From a checkpoint of a small class-conditioned image flow-matching model.
Training: soap at rate 0.0019, 14100 steps.
Rows from block 5 of a small class-conditioned image flow-matching model, named by matrix and row number. Rows with one number belong to one neuron. Each number is 128 + 32 x the weight over its row's rms, rounded and kept within 0 to 255. All counts start at 0.
Before each neuron's rows are labels from the 100 images, of 14976 (inputs lightly noised), where the neuron reaches its highest value: "peak on" is the class under the peak. Only what is clearly more common there than usual is listed. The data: small charts drawn from random numbers. In brackets: how many of the 100.
# fc1: MLP up (model.blocks.5.mlp.fc1.weight, 384x192), inputs 0-191
# fc2: MLP down (model.blocks.5.mlp.fc2.weight, 192x384, transposed), outputs 0-191

peak on: legend (96)
fc1.18 [ 83 167 149 158 108 167  98 137 134 172 207 187 118 160 178 104  83 175 134 157 114  65 126  86 100 132 141 111 119  88 166  92 129 143 106 172  78  91 114 162 141 105  60 206  96  83 167 144  60 143 158 141 151 159 114 130  95 135 115  87  87 127  72  93 154 147 140 107 112  94 133 161  81  99 183 116 116 184 121 145 147 136 187 101 133  97 184 142 108 102 117  85 231 114 112 117 144 143 138 101 115 127 151 130 127 147 198 137 147 130 143 100 101 107 133 115 109 155 132 137 114 184 173 103 140 123 155  91  76 128 105  31 110 126 137 162 142 128 119  81  96 158  95 138 123 143 125 110 127  74  89 143 119 118 132 151 131 150  67 130 220 126  81 114 148 123 137 138  96 187 113 134 117 115 137 123  64 108  98 120 123 109 131 134 108 139 163 155 117  72 140 139]
fc2.18 [132 135 103 142 110 117 121 132 135 170 129 170  98 118  72 110 201 111 102 140 134  92 113  82 104 116 143  80 151 102  89 114  91  77 138 140 135  95 178  76 110  93 126 181 134 123 127 201 149 137 136  73 139 164 125 127  86 187 127  68 126 131 175  98 111 104  81 108 140 162  78  38 147 146 118 111 119 149  85 135  98 165 104 185 147 147 151 139 163 125 133 172  86 124 135  86 125 128 126 101 141 221 107 161 139  88 132 166 108 114 125 139 114 148 108 119 137 154 150 104 189 118 165 137 146 142 120 103 146 114 152 130 139 146 134 138 189 111  87 167 134 130 183 112 183 108 126 133 227  97 129  95 118  75 145 219  98 163 147 153 112 134 123  98 119 128  42 111 174  82 107 162 118 119  99 166 165 117 116  62 121 136 161 135 123 134  94 111 183 150 182 168]

peak on: legend (47)
fc1.291 [186 154 135 109 105 135  69 129 111 166 102 205 135 130 171 113 127 154 113 122 120 157 165 148 138 118 131  98 196 137 144 112 149 147  65 129  77  87 100 170 147 170  88  85 107 157  63 106 137 138 111 155 132 103 162 121  82 164 124 151  85 148 162 147 118 117 148 155 136 163  71 139 116 139 102  86 161 143 117 145 136 116 103 114 124 114 169 137 127  85  99  95 148 103  98 208 167 131 170  62 129 141 117  73 141 130 177 134 140 152 185 120 115 185 125 106 121 158  92 133 102 127 166  75 144 118 126 128 107 147  80 161 111 145 124 179 135 131 131  58  65 116 107 140 107 111  77  68 146 124 136 119  55 125 134 133 106  62 214 169 174 102 114 116 155 133  73 153 132 157  72 148  89 125  89  93 140 133 136 113 156 161 119 232 102 127 131 169 117  72 134 145]
fc2.291 [128  72 125 147 118 125 129 139 148  91 132 120 116 118 145  61 105  85 134 104 131 116 108 120 169 168 173 167  64 150 121 116  66  97 112  98 133 101 116 111 124 107 157 176 138 156 115 118 108 128 106 141 173 151 128 114  49 112 101 126 159 144 118 140  85 105  90  57  92 113 126  82 175 152 115 208 126 149  88 111 145 118 172 153 137  85 121 113 139  93 181 136 136 136  96 145 114 135  67  65  60 136 145 159 174 120  67 173  85  62 124 150 149  96 138 106 144 109 121  95  88 124  89 144 137 104 176 174 133 114 152 150 140 124 100  78  85  93 104  86 125 178 120 124  87 129 149  64 159 117 147 123 216 196 141 143 156 145 129  78 161 136 169  67  91 146 167  90 121 137 120 144 120 124  97 187 135 134 128 132 155  97 162  66 100 114 185 113  84  76 159 149]

peak on: axes and grid (46)
fc1.20 [100 121 120 204  68 106 101 126 113  96 138 151  83 148 213 198 115 122 104  73 110 118  98 136  76  74  99 118 122 169  65 187 121 130  94 130  78 112 164 162 147  83 119 167 122 191 131 147 133 119 150 151  68 175  96 187 141 114 121  97 126 118 135 122 126 143 165  92 115 124 150 125 113 133  62 153 107 150 168 134  86 160  93  71 137 105 159 122 101 172 123  76 135 184 129 104 182 112  88 130 143 138 145  73  59 158 123 129 134 120 176 167 112  44 134  61  91 108 149 141  89 169  72 149 126 145 123 158 100 121  97 134 185 109 151 129 166 134 101 164 148 135  99  88  84 103  99  70 165 101 139 119  88 101 157 130 116 112  99 143 113 162 148 132 121  83 154 138  92  97 134 128 104 147 111 134 138 200 103 138 111 119 145 152 126 121 175  62 111 113 132 169]
fc2.20 [125 198 108 147 130  97 163 129 128 143 150 177  74 142 162 118 133 132 148 158 108 147  85 132 164  83  68 113  99 151 168 165  81 146  46 141 178 130 131  79 119 107 104 147 108 132 114 129 116 171 120 123 206 136 141 143  96 154 117 192 131  77 155 102 107  96 118 122  94 131  65 127 151 112 128 137 100 127 188 120 142 159 203 233 105  83 155 152 150 154 130  72 143 138  57 132 130 137 134 127 144 144 139 182 107  89 103 156 145 114 141  92 198 200 167 122 132  38  86 106 189 131 142 119 106 121 116 121 108 192 133 162 124 121 109 117  94 116  68 125 135 156  76 119 157 159 142 101  71 150 112 125 120 128 116 133  88  96 107  46 141 124 122 108 140  96 105  84 151 124 130 116 131 109 144  98  79 119  79 129 117 102 167 142 110 122  68 122 116 132  83 136]

peak on: legend (100)
fc1.160 [195  66  95 124 132 132 157 144 169 169 135 151 155 158 109  88 116 131  83 120 149 155 111 138 127 111  64 134  99 134 159  94 130  99  96 152 100 102 143 110 114  96 131 107 170 136 100 219  97  94 117 116 174 124 177 171 167 103 151  99 168 185  68 120  89  71 115 120  77  92 154 111 170 132 125 152  81 171 155 116 123 142 150 153 146 100  84 122 139 113 173 109 102  79 170 144 131 129 156 110 110 143 152 100 114 165 142 113  50 140 181 101 160  97  63 103 157 149 104 150 113 148 144  43  99 128  72 177 127 117 134 176 155  95 109  78 142 121 112 107  85 117  97 166 126  77 111 142 120 135  98 117 114 114 193 140 130 136  94 111 117 166 132 158 135 173 117 113 181  55 118 121 123 140  71 108 197  69 134 127 143 188 121 151 155 133 153  95 121  94 162 194]
fc2.160 [116 109  98 137 130 163 106 139 101  70 148  86  97 148 122 130  59 114 113 160 123 107 133 107 153 142 134 174 166 102 114 140 109 132 107  64 141 140 119  70  88 118 124  47 131 156 127 144 113 131  45 126  99 207 113 130  96 178 125  61 115 103 143 150 101  77 100 141 127 106  40 125 185 124 154 161 121 122  92 151 124 189  67 161 168  76  85  94 111 139 145  70 130 113 129 148 149 155 119 156  82 116 167  87 181 160 156 139  86  72 147 138 113 145 132 120 164 161 176 159 143 129  84 127 154 131  52 118 150 174 112 126 101 173 137 158 180 134 135  98 185  97  84 128  75 106 152 112 174 133 147  97 170 122 142 132  98 112 132 116  85 121 103 125  80  89 133 144 154 114 197 128  96 117  99 116  82 156 101 135  51  76 120 144 142 161 120  79 132 134 115 138]

peak on: data marks (69)
fc1.314 [123 104 118 137 168 102 119 124 141 111 142  89 141 202 115 145 155 135 142 148  76 115 160 111 122 156 147 149  81 190  86 110 177 101  81 132 123 113 130  82 135 144  93 125 187 114 151 126  80 112  86 144 111 146 182  75 130 145  98 193  48 102 166  99  98  80 150 105 114 184 128  90  97 109 108 175 104  82 147 136  88 173 123 104 135 184 143 111  29 107 138 174 130 133 150 100  58 113 134  75  55 122 121 150 119 132 113 175  95 166  69 174 146 112 114 103 120 108 148 138  77 138  68 139  78 124 176 136 162 131 132 132 123 101 113 153 165 132 173 152 122 110 159 143 176 126 165 132  96 130 106 164 112 166 144 100 207 106 112 107 109 163  71 123  74 179 178  74 108 129 116  89  94 147  92 130 129  96  85 162 123 150 129 110 157 112 116 149 157 140 160 108]
fc2.314 [116 135 150  92 127  68 102 158 146 127 150  50 162  62 114 116 161 194  89 123 134 112 114 137 172 127 144 162 155 161 119 151 114  59 101 196 140 159 141 116  89  76 213  95 159 165 132 118 146 118 117 150 120 142 173 126  94  61 155 106  99 155 131 113 202 169  73 101 118  88 127 131 153 150 156  88 108 112 173 143 129 162  71 155 134 172 143 175 164  90 122 125 100 178 171 129  78 139 150 110 146  82 108 104 116 128 142 154 132  99  62  64 166 158 145 149  94  84 122  98 136 108 161 164 139 102 179  95 128 133  82 133 140 101 109 146 122 117 173  77 123 122 143  86 141 120 132 158 116 102 102  76 140 170 110 199  94 121 138 151 152  64 135 113 100 159  73  98 131 110 113 150 131  71  84 173 134 133 107 110 142 207  78 165 129 112 115 114 125 136 130 155]

peak on: legend (99)
fc1.305 [132 106 170 129 133  33 102  96 131  75 156 136 124 114 153 146 124 126 102 175  57 118  99 126 110  98 146 131 165 126 104 156 115 187 140 123 127 102 169 137 152 138 163 146 132 107  88 142 150 196 163 130 147 179 118 166 159 156 164 146  95 179 120  92  83  72  89  74 127 150 136 157 176 166 164 105 160 165 108 118 137  85 147 127 106 123 130 103  68 147 132 148  88  63  92  92 149 125 125 144  71 149  87 127 183 153 164 102 115 209 124 156 114 161 123 140 127  79 129 140 112 176 103 171 142 145 128 109 151 169 136  85 105 168 133  87 174 125 182 126 176  93 110  62 134 147 116 139 176 126 103 175 123 203 137 128 106  54 174 156 209 112 110 103 147  58 123 119 136  84 131 138 127 112 148 136 111 122 175 158 132 113 164 177 126 133 147 143 115 103  75 169]
fc2.305 [127 141 116 143 108 139 152 144 123 119 156 114 122 116 145 132 103 104 152  67 129 137 133 136 149 114 161 109 119 130 143  97  98 165 180 149 127 146 135 105  62 102 125 105 124 143  81 109 155 144  98 126 114 138  92 187 108 149 130 108 113 106 117  81 143 131 173 118 111 139  47 132  89 148 115 147 101 181 133 169  92 206 165 117 151 103  82 143 135 209 130 173 139  95 148 155  86 142 124 102 151 163 147  91 169 162 182 138 147 160 117  91  79 146 149 145 146 165 141 147 187 120 132  75 107 144   0 151 178 128 144 151 132 109 132 131 166 191 182 151  89 120 171  33 124 105  66 112  90 169  64 120 138 161 124 198 114  87 149 122  96 156 107 129 138 108 121 145 124 101 147 141 128 123  99 120 105 155 100 187  94 140 156 105 126 142 130 217 148 152  99  86]

peak on: axes and grid (33)
fc1.283 [133 106 175 121  97 123 156 116 155  99  87 136  90 133 106 109  92 161 103 144 184 131 165 129 155 120 172 131 208 177 182 122 114 111 116 127 148 146 165 101 131 180  99 110  80 146 181  65 160 104 145 100 129  77 154 123  98 125 141 171 109  84 152  92 142 189  95  95 116 165 112 105  96 131 101  70  72 168 125 118 134 137 148 123 118 132 150 165 157 142 134 153 169 223 144 181 163 176  98 159 152 156 121 163 111 116 131 143  99  80 124 174 158 114 121 162 112 122 153 168 138 167 163 112 137  89  83 141 195 131 131 144 133 159 128 143 119 128 178 169  95 139 154 138 122  84 138 136 186  89  98 106  96 113 148  93 129 151 129 208 167  95 135 151  68 143 156 113  97 171  76 151 141  95 149 116  88  75 140  40  85 146 130 137 107 131  78 150 140 116  95 207]
fc2.283 [101 101 166 108 157 106 128 152 151 179  92 152  86 166 201 138 158  34 140 117 147 126 125 157 118 152 128 130 121  88  87 104 139 140 100 167 163 131 142 112 130  87 119 134 107 161 139 193 140 156  88 108 116 148 126 135 138 123 160  99 103 165 166  75 203  76 112 113 150 114  80 115 162 160 130 158 117 170 149 140 138 152 123 157 140 129 130 141  92 188 151 146 152 176 135 118 118 121 122 115 109 161 104  74 175  87 149 132 106 191 109 130 187 108 167  51 131 172 134 120 148 132  73  93 118 126 145 150 155 156 125  79  80  78  97 166 133 164 127 146 100 152  99 107 149  77  13 138  58 158 116  83 154 125  97 167  88 165 112 133 167 159  77 114  90  98 102 133 154 142 127 124  97 118 183 127 147 123 154  96  75 132 155 106 135 111 170 122 138  77  85 198]

peak on: legend (99)
fc1.101 [ 80 188 174 100  88 155  46 102 159 105 190  90  89 121 166 137  72 111 159  64 156  56 153 122  88  72 160 100 111 100 143 108 125 157 114 177  94  94 130  99 120 140 102 126 158 130 145 136 106  77 181 144 110 111  90 135 125 134  79 137 144 135 153  67 156 147 105 169 107  98 149 125 141 111 184 179 148 123 128 126 116 135 112 166  85 113 140 131  59 136 175 104 181 114  86  64 108 179 138 137 153 133 207  74 154  77 152 135 141 131 122 113 105 110 134 143 136 127 117 120 181 156 158 114 118  91  77  68 133 107 105  77 127 109 143 168 149 121 132  65 185 124 119 168 144 126 130 109 163 151 118 113 111 122 159 192 145 106 112 146 194 151  81 117 211 120 120 189 113 135 108 175 116 165 176 103 138 132 117 103  86 156 116 123 157 154 128 134  90 152 140 138]
fc2.101 [116 142 108 154 121 175 135 160 103 159 117  69 111 134 118 124 169 134 125 140 110 151 169 135 196 138 164 195 131 116 101 109 103 104 166  60 149 111 127 126 124 156 125 175 148 151  91 127 113  98 111 113 183 102 124  78 132  90 115  63 163 182  75  78 116  87  97 153 142  66 107 125 100 174 227 105  93 135 176 135  76 143 100  72  75 127 185  80 141  95 114 100 150 140 144 153 114 115 128  79 181 164 125  98 105 162 150 143 179 116  15 100  91 117 134 112 133 117 202 133 117 130  64 153  82 127 135 144 111 124 133 101 116  89 110 106 171 170 126 146  99  97 150 119 101 145 150  75 162 124  89 101 105 135  97 159 107 128 108 141  91 140 139 163 173 125 188 110 115 141 156 106 137 101 154 170 131 149 139 124 110 134 166 125  93  60 117 170  94 169 129 107]

peak on: data marks (98)
fc1.48 [146  96 104  98  99  89 188 155 132 134 150 110 127 107 143 143 112 143  48 119 182  51 138 118  75 126 143 117 105 187 106 133 105 160 111 152 150 112 112 115 128 175 109 150 158 165 151 116 146 164  59 130 113 137 105 180 137 128 117  70 117  84 106 131  69 113 132 164 121  71 206 121 137 120 107 119 180 124 132  94 124 127 170  92 138 101 140 134 141 140 159 159 149  88 167 107 185 175 100 153  96 144 147 144 115  92 186 151 132 137 125 107 116 175 168  90 185 114 129 138 100 146 168 146 132 149  88 141 131  68 116 143 115 124 159 126  97  99  88 156 101 101 134 167 155 145 116  36 180 141  63 106 155 169 132 112 149 109 134 127 115 113 135 122 116 150 155  94 198 143 100 159  79 141 191 120 182 167  73 103  90 191  61 168  54 166 135 146 120 140 100 138]
fc2.48 [136 164 143  47 156 105  84  99  81 126 138 125 112 156 145 143 141 102 132 135  89 101 125 108 153 118  63 131 201  70 177 130 154 108 119 150 189 100  77 143 168 152 122  88 157 142 215 129 121 100 102 133 173 110 129 153 139 135 118 166 145 149 105 109 165 162 133 115 145 198  38 179 133 177 117  84 179  70  90 135 152  99  89  90 135  96 101 102 150 120 131 185 146  69 160 138 186 131 135 167 108 129  95 109  94 143 122 136 125  66 119 127  89 118 135 123 114  95 143 121  95  98  74 118 110 152 108 120 110 127 162 185 163  93 144 123 101 132  78 133 159  76 137  75 120 136 119  79 117 105 128 107 130 134  33 147 127 126 141 110 167 116 123 123 101 121  82 137 102 105 149 118 136  70 171 156  81 111  97 128  98 139 147  84  75 189  74 130  96 113  97 169]

peak on: legend (78)
fc1.10 [123 149 127 159 131 129 128 133 138  63 142 162 118 160  71 117 127 102 153 137 204 133 119 111  92  83 130 106 134 105 131 123 119 131 187 135 194 103  79 154 106  77  93 142 143 133 141 122 116 183 144 168  97 143 133 163 155 112 157 118 151 181  75  83  74 156 182 134 101 102 149 116  98 140 119 141 146 116 157 109 103 142 182 149 109 106 173 152 150 101  91 115 112 107 167 181  81 170 153  95 134 200 192  74 142 126  71 199 142 118 151 145  89 176 114 182 127 103 135 116 126 139 119 130 133 102  79  80 160 104  95 163  51 146 130 168  95  99 153 142  64 100 100  95  97 115 160 122 120 178  57 159 124  83 142 131 117 126 112 103 156 151 155 152 141 168 173 144 113 133  78 104 114 157  49 163 168 180 102 107 109 147 130 134 110 193  99 129 130 183  79 139]
fc2.10 [105 148 131 180 153 176 129 182 137 125 153 122 166 171  67 101  85 133 133 134 108 124 181 126 146  89 122 123 130 142 162 134  65 175 136 121 153 129 147 116 152 155 152  90 175 146  69 148 138 144 113 132 102 120 111 153 144 139  89 145  94 103  45  51  99  96 163 159 139 107  79 114 201 135 152 110  89 127 114 165 142 124 126 124  90 100  38 175 163 135  92  96  48 104  99 119 145 126 140 137 145 160 151 130 149 135 185 167 139 104 176 171 134 193 167 141 135 155 142 198 176 106 138 109 126 159  85 155 177 210 177 132 146 155 134 141 172 129 122 122 157  90 107 153 151  53 122 169 112 106 140 112 145  19 104 130 141 155 116 154 139 113  85 108  80 114  73 121  92  92 143 152 133 113 122 161  98 164 121 148 101 115 114 126 110 149  93 129 132 147  93 116]

peak on: data marks (84)
fc1.72 [ 79 122  75 102 100 125 130 102 110 117  94 160 164 125 128 195 136  92  95 151 144 153  91  99 110 136 139 147 162 162 172 158 129 165 179 108 120 116 145 135 134 147  96 144  54 110 156 122 100 111 118 127 192 156 185 147 137 118 150 157  78 105 148 151  92 141  74 107 147 128 120 150 190 138 114 173 135  62 138 134 103  82 138 153 110 185 101  69  64 129 118 163 175 108  85  67 136  88 103 143 174 131 107 177 102 177 126 146  89  32 125 146  89 159  91 167 123 102 168  76 131 163 151 142 107 183 182 141 143 119 130 158 127 109  74 110  89  82 123 126 115 112 168 104 111 123 143 139 128 144 148 218 130  95 174 104 125 157 108  95  78 155 163 132 125  84 100  95 116 128 109  89 131 180 123  95  86  74 160 118 109  98 171 118 164  85 145 104  99  80  89 139]
fc2.72 [126 119 135 128 133 102 123 154 138 145 124  96 103 122 124 195 113 178 124  41 116 125 162 158  97 118 114 154  95 155 193 113  84 119 157 123 116 127 153 135 121  98 118 167  88 149 136 144 135 117 127 193  62 111 107 137 119 151 110 150  92 148 129 127 174 128 176 114  96 128 118 157  76  98  76 155 117  76 128 155 130  96  93  69 128 214 117 192 126 147 110 129 129  90 164 105 123 136 155 141 123  40 148  62 107 100 180 104 128 174 123  91 168 108 132  88 106 107 106 158 124 128 118 138 117  80 196  71 143 116  93  93 128  95 130 117 132 160  55 194  95 134 156 173 132 122 120 176 116  91 120 119 183 112  85 146 112 112 141  85 134 111  92 106 153 142 130 128 108 110 186  52 185 121 114 141 166 102 121 137  92 180  65 166 153 186 146 125  70 139  82 165]

peak on: legend (33)
fc1.326 [125 147 165  65 114 147  33 188 141 146 139 114 133 114 136 166 120 153 175 161 100 126 108 141 132 117 106 139 134 118 122  92 118 102 123 112 155  88 142 175 158 119 131 140 115 109 157 125  89 147 117 145  78 116  89 138  90 118 206 134 133 166 184 173 134 160 134 122  95 174  96 188 143 133 198 126 129 133 132 135 130 195 164  36 159 114 170 128 117 106 101  91 182 120 104 130 211 108 120 125 125 203 108  58 176 152  87 109 159 115 152 137  89 169 199 106 124 112 114 114 108 106 136 163 142 125 148  94  95 134 127 156 158 131 121 149 120  81 115 103 152 202  99  90 136 182 113 156 130  82 136 133 120 108 126 200  76 110 152 162 149 105 102 134 148 161 105  68 112 115  69 115 210  89 116 131 115 148 131 112 121 107 169 175 161 123 169 118 130  70 128 136]
fc2.326 [125 138 143 126 112  86 140 110 188 120 114  97 154 152  94 113 110 127 170 195  88 116 155  85 125 109 183 123 186 141  83 158 186 146 132 115 123 135 153 128 137 113 107 141 154 139 105 120 127 133 131 133 126 131 142 178 158 149 134 117 121  80 134 132 155 116 100 106 122 128 171 191 115 150 152 139 158  78  87 125 136 129  74 175 144 114  81 176  79  80 121 133 117  92 129 118 152 132 140 160 111 154 147 168 138 131 157 112 230 149 171 167  64 134 137 120 152 149 132 188 169 137 154 164 154 175  73  83  95 158 133  97 112 141 136 185 179 122 168  65 159 187 113 131 178 178 132 112 197  87 159 189  93 107 112  22 116 142 100 148 111  99 114 149 177  97 112 122 148 197 113  71  89 113 162 169 148 163 152 107 122 109 101 172  98 176  94 146 103 112 132 130]

peak on: data marks (81)
fc1.175 [ 80 128 118 157 118 121 124 144 113 154  89 139 112 158 129  94 161 128 173 115 169 156 111 108 133 158 163 147  86  80 153 141 151 164 158 147  95  92 119 161 141 159 137 133 182 206 160 124 100 109 107 193  86 147  92 108 129 117 148 151 119 127 165 168 139 126 150 122 126 126 202  68 126 209 118  71 182 171 147  69  72 105 151 125 154 118 101 116 129 117 124 202 150 131 147 153 146 122 168 165  84  89 162 185  89 173 143  92 136 124 190 142 125 147 135 163 138  84 142 117  91 100 165  42 118 117 103 183 179 157 138 174 110 134 128 143 171 111  55  88 143  88 152 184 111 113 152 152 108 110 144 104 119  91 132 107  78 109 109 122 125 121  85 109  92 121 150 143 147 150 120  77 127  96 149 166 148 115  72  91 143 146 186  35 124 111 126 144  79 143 109  95]
fc2.175 [140 150 116 166 149 142 117 106 179 116 114 140  84  98  79 166 127 151  94 134 111 133  91 171 180 140 120  99 159 166 154 123 116 156 172 144 159  60 118  49 148 122 139 159 165 226 135 133 125 116  94 159 217 116 151  87 135 152 117 110 124 153  75 152 155 108 150 140 151 105  91  86  94 189 100 142 173 127 125 142 148 105 153 140 165 122 109  76 160 169 124 165 125 123 128 154 121 177 169 153 178 125 160 114 118  67 165  98 162 120 124 138 153 115 110 127 112 114 124 162 119 114  93  27 164 108  85  49 152  76 132 152 139 153 114 113 116 108 135  91 151 145 134  69 129 113 129 132 143 196 114 143 144 113 146 152 166  83  97 113 129 157 164 109 118 103 101  68 194 112 102  90 111 154 179 156 152 165 138  96 156 169  84 174 125 111 136 138  76  87  79  82]

peak on: legend (68)
fc1.91 [118 114 166 169 114 148 128 120 155 121 209 128  95 193 118 134 124 131 136  93 132  96 115 142 142 122 100 161 111 120 150 126  83 158 132 132 120  65 170 128 181 103 124 105 163 139  77 130  94 121 173 100 116 210 185 144 126 137 156 127 141 137 142 164 104  33  82  96 106 134 140 110  84 152  99 122 111 174 153 140 142 112 184 143 177  31  93 144 137 157 153 117  79 116 157 150  86 159 133  86  58 155 120 118  89  86 139  91 161  87 139 121 133 115  98 137 132 118 127 120 136  99 141 136 141 176  99 119 168 181 104 141 200 128 197 141 207 123  58 136 103  99  85 137 154 130 129 132 122 147 112 148 122 146 146 133  72  85  99  84 128 137 148  75 119  79  78 180  94 122  94 118 173  96 148  83 116 114 112 163  92 183 132 139 182 141 131 117 129  70 104 164]
fc2.91 [115 130 186 203 142  99 166  77 150 183 124 189  76  61 121 150 172 113  95 113 122 118  82 154 154 125 149 130 183 119 190  81 154  96 141  82 111 131 172  69 180 137 157 127 150 143 119 139 114  69 150  91 109 117  45 112 139 135 122  94 133 141 128 137 136 182 102 174 111 104 130 123 141  67 110 143 159 142 147 138 111 131 103 140 135  49 158 121 106 102 131 120  53 147 117 138 126 128 143 139 126 164 144 127 103 169 161  93 151 159 127 157  90 117 128 123 119 168  91 138 125 117 146 116 161 134  98 123  96 144 153 103  94 143  90 139 192 136  88  85 181  98  82 107 138 143 132  36 112 106 136 132 144  71  98 125 118  92 122 201  92 130 175 114 111 129 118 133 121 133 197 150  51  64 172 154  90 144  97  80  95 160 159 128 144 135 144 104 137  97 113  60]

peak on: legend (87)
fc1.12 [165 140 124 193 141  67  99 168 144 103 144  93  87  75  99 141  74 135 138  88 138 147 150 160 101 173 123 100 144 145  70 168 141 112 163  81 162 139 164 163 119 147  95  85 124 157 158 169 152 119 107 126 147 122 119 115 122  71 126 137 138  85 174 145 164 131 144  92 148 100 163  93  90  85 124 182 118  94 130 180 120 180  87 124 188 169 139  90  97 165 168 208 179 138  98 123 169  89 185 158  66 129 168 160  93  83  78 169 134 111 156 178 144  79 133  83 144 156  84 108 133 154 121 184  90 167 123 123 127 103 142 106 139 125 117 138 177 157  98 100 134  88 118 160 147 143  85  69  93  98 138 115  76  98 161  90 174  98 153 127 163 123  96 136 118  88  93 161 127 217  94 125 135 122 181  90 121 117 101 101  84 136 124 125 153 123 171 100 124 101 128 153]
fc2.12 [135  98  89 100 153 125 182 115 102 123 136 123 165 185 117 165 155  68 132 184 157 113 121  94 131 114  86 134 118 120 224  95 124 105 238 107  81 153 137 116 154 108 145 140 133 121 127  86 120 123 107  73 115 126  83 138 136 168 100 129 111 123 183 153 106  71  97 152 141 119 124 132 131 131  98 101  77 109 114  45 153 164 107  96 126 140  90  98 100 127  90 199  88 201 131 167 163 143 109 119 206 122  79 116  98 144 112 140 125 133 175  82 116 178  88 133 131 103 129 170 161 134 139 139 136 138 149 196 131 181 149 133 134 106 131  89  85  72  93 128 126 116 143 144  91 148 129  68 164 142 141 135 129 148 170 144 124 119 121 177 157 139 172 122  76 148 124 104 152  47 177 140 205 137 118 102 164  93  89  87  62 105 128 123 113 145 114 110 104 121 127 154]

peak on: data marks (78)
fc1.219 [100 142 177 114 186 114 133 101 161 101 139 117 117 156 187  65 200 140  93  98 136 119 157 150 122 147 158  94  58 157 139 139 141 139 218 169 117 155 114 156 152 111 124  94 158 120  85 129 102 104 115  99 115  94  88 133  99 153 126 130  87 123 108  95 157 141 154 117 150 156 119  98 173 175 159 123 159 121 131 127 108 109 147  61 128 178  94 133  85 117  59 132 118 151 176 140 110 149  79 131 124 138 142 162 180 223 114  87 138 101 122 146  90 121 133 135  99 134  97 167 114  96 153 123 181 134 141 161 147 200 126 155  97  70 129  96 115 111 131 116 107 145  57 132 122  57 153 134 139  77 227 112  99  97 110 176  62 136 132 101 135 125 100 150 110  95 116 120 134  78 165 188  75 171  84 131 193 143 124 136 146 104 137 153 116 118 144 139 193 123 131 134]
fc2.219 [105  47 107 133 137 126 107 159 102 168 146  99 122  99 147  51  76 125 109 157 138 141 116 149 178 151  96 160 161 138 113 138 121 139 181 156 103 144 100  74 157  82 166 119 170 150 130 152 125 147 112 138 160 109 184 132 172  78  87 101 166 162 119 120 142 129 137 149  94 101 163 112  93 200 129 117  83 133  95 172 134 134 164 121 124 164 199 123 154 125 172 167 190 172 159  94 126  86 115 113 114 104 136  33 132  24 107 183  92 102  70 117  95 156 124 164 127 138 129  82 128 136 168 130 123 144 154 127 100 119 160  98 116  92 167 110 152 132 199 137  93 171 104 127 122  90  91 155 106 146  94 166 145 115 142 143  92 141 157 123  47  88 132  90  66 134 173 120 111 141  78 126 129 125  91 179  84 103  80 125  80  97 139 142 124 114 133  95 164 151 137 112]

peak on: legend (99)
fc1.86 [ 71 157 140 152 141  65  94  94  44 123 123 224 166 140  77  85  66 136 133  55 121  98  95 135 152 122  81 159  96 124 128 106 167 124 100  96 177 149 161 119 217  75 123 112 101 149 116 183 152 122 102 130 123 172 138 114 114 132 164 121 163  85 109 114 102 159 133  84 123 144 174 122 154 125 169 116 100 156  83 129 173 129 126 107 116 141 149 139 101 174  87  89 151 118 148 122 110 146 113 170 152 138 167 108 125  74 162 110  79 135 125 105  86 127 124 116 180 127 154 142 121  94  79  95 122 164 125 117 144 165  95 164  64 133 133 136 173 134 115 136 121 105 147 126  50 162 176 126 146  94  48  84 120 135 141 173 182 138 109 140 198 167 152 120 121 135 138 180 151  88 112 161 135 116 151 125 115  98  80 106  85 150 179 132 152 169 151 107 170  81 162 141]
fc2.86 [126 142  74  99  93  45 132 143 155 195 108 145 136 119 149 117 153  99  73 176 141 148 113 144  83 155 129  70  97  97 117  85 104  87 118 111  89 117 146 147 203 115 121 145 130 147 141 128 125  59 158 133 118 132 136 103 150 111  95 125 120 137 140  88 129 104 118 149 112 157 198 158 150  96 203 119 143 228  95 141 145 104  95 163 162  95 126 148 152 132 141 110 125 141 115 114 122 124  58 108 113 138 152 122 157 178  56  82 142 136 110 148  63 108 114 171  79 122 126 137 160 150 113 189 135 108  98 181 144  97 150  53 144  95 100 119  45 126  81 155 185 131 155 120 155 167 109 144 163 132 153  92  78 139 120 145  97 156 111 148 122 175  87 124  59 141 146 111 152 152 123 164 127 126 125 131 100 132  36 123  69 185 143 112 150 171 133 124 118  86 137 127]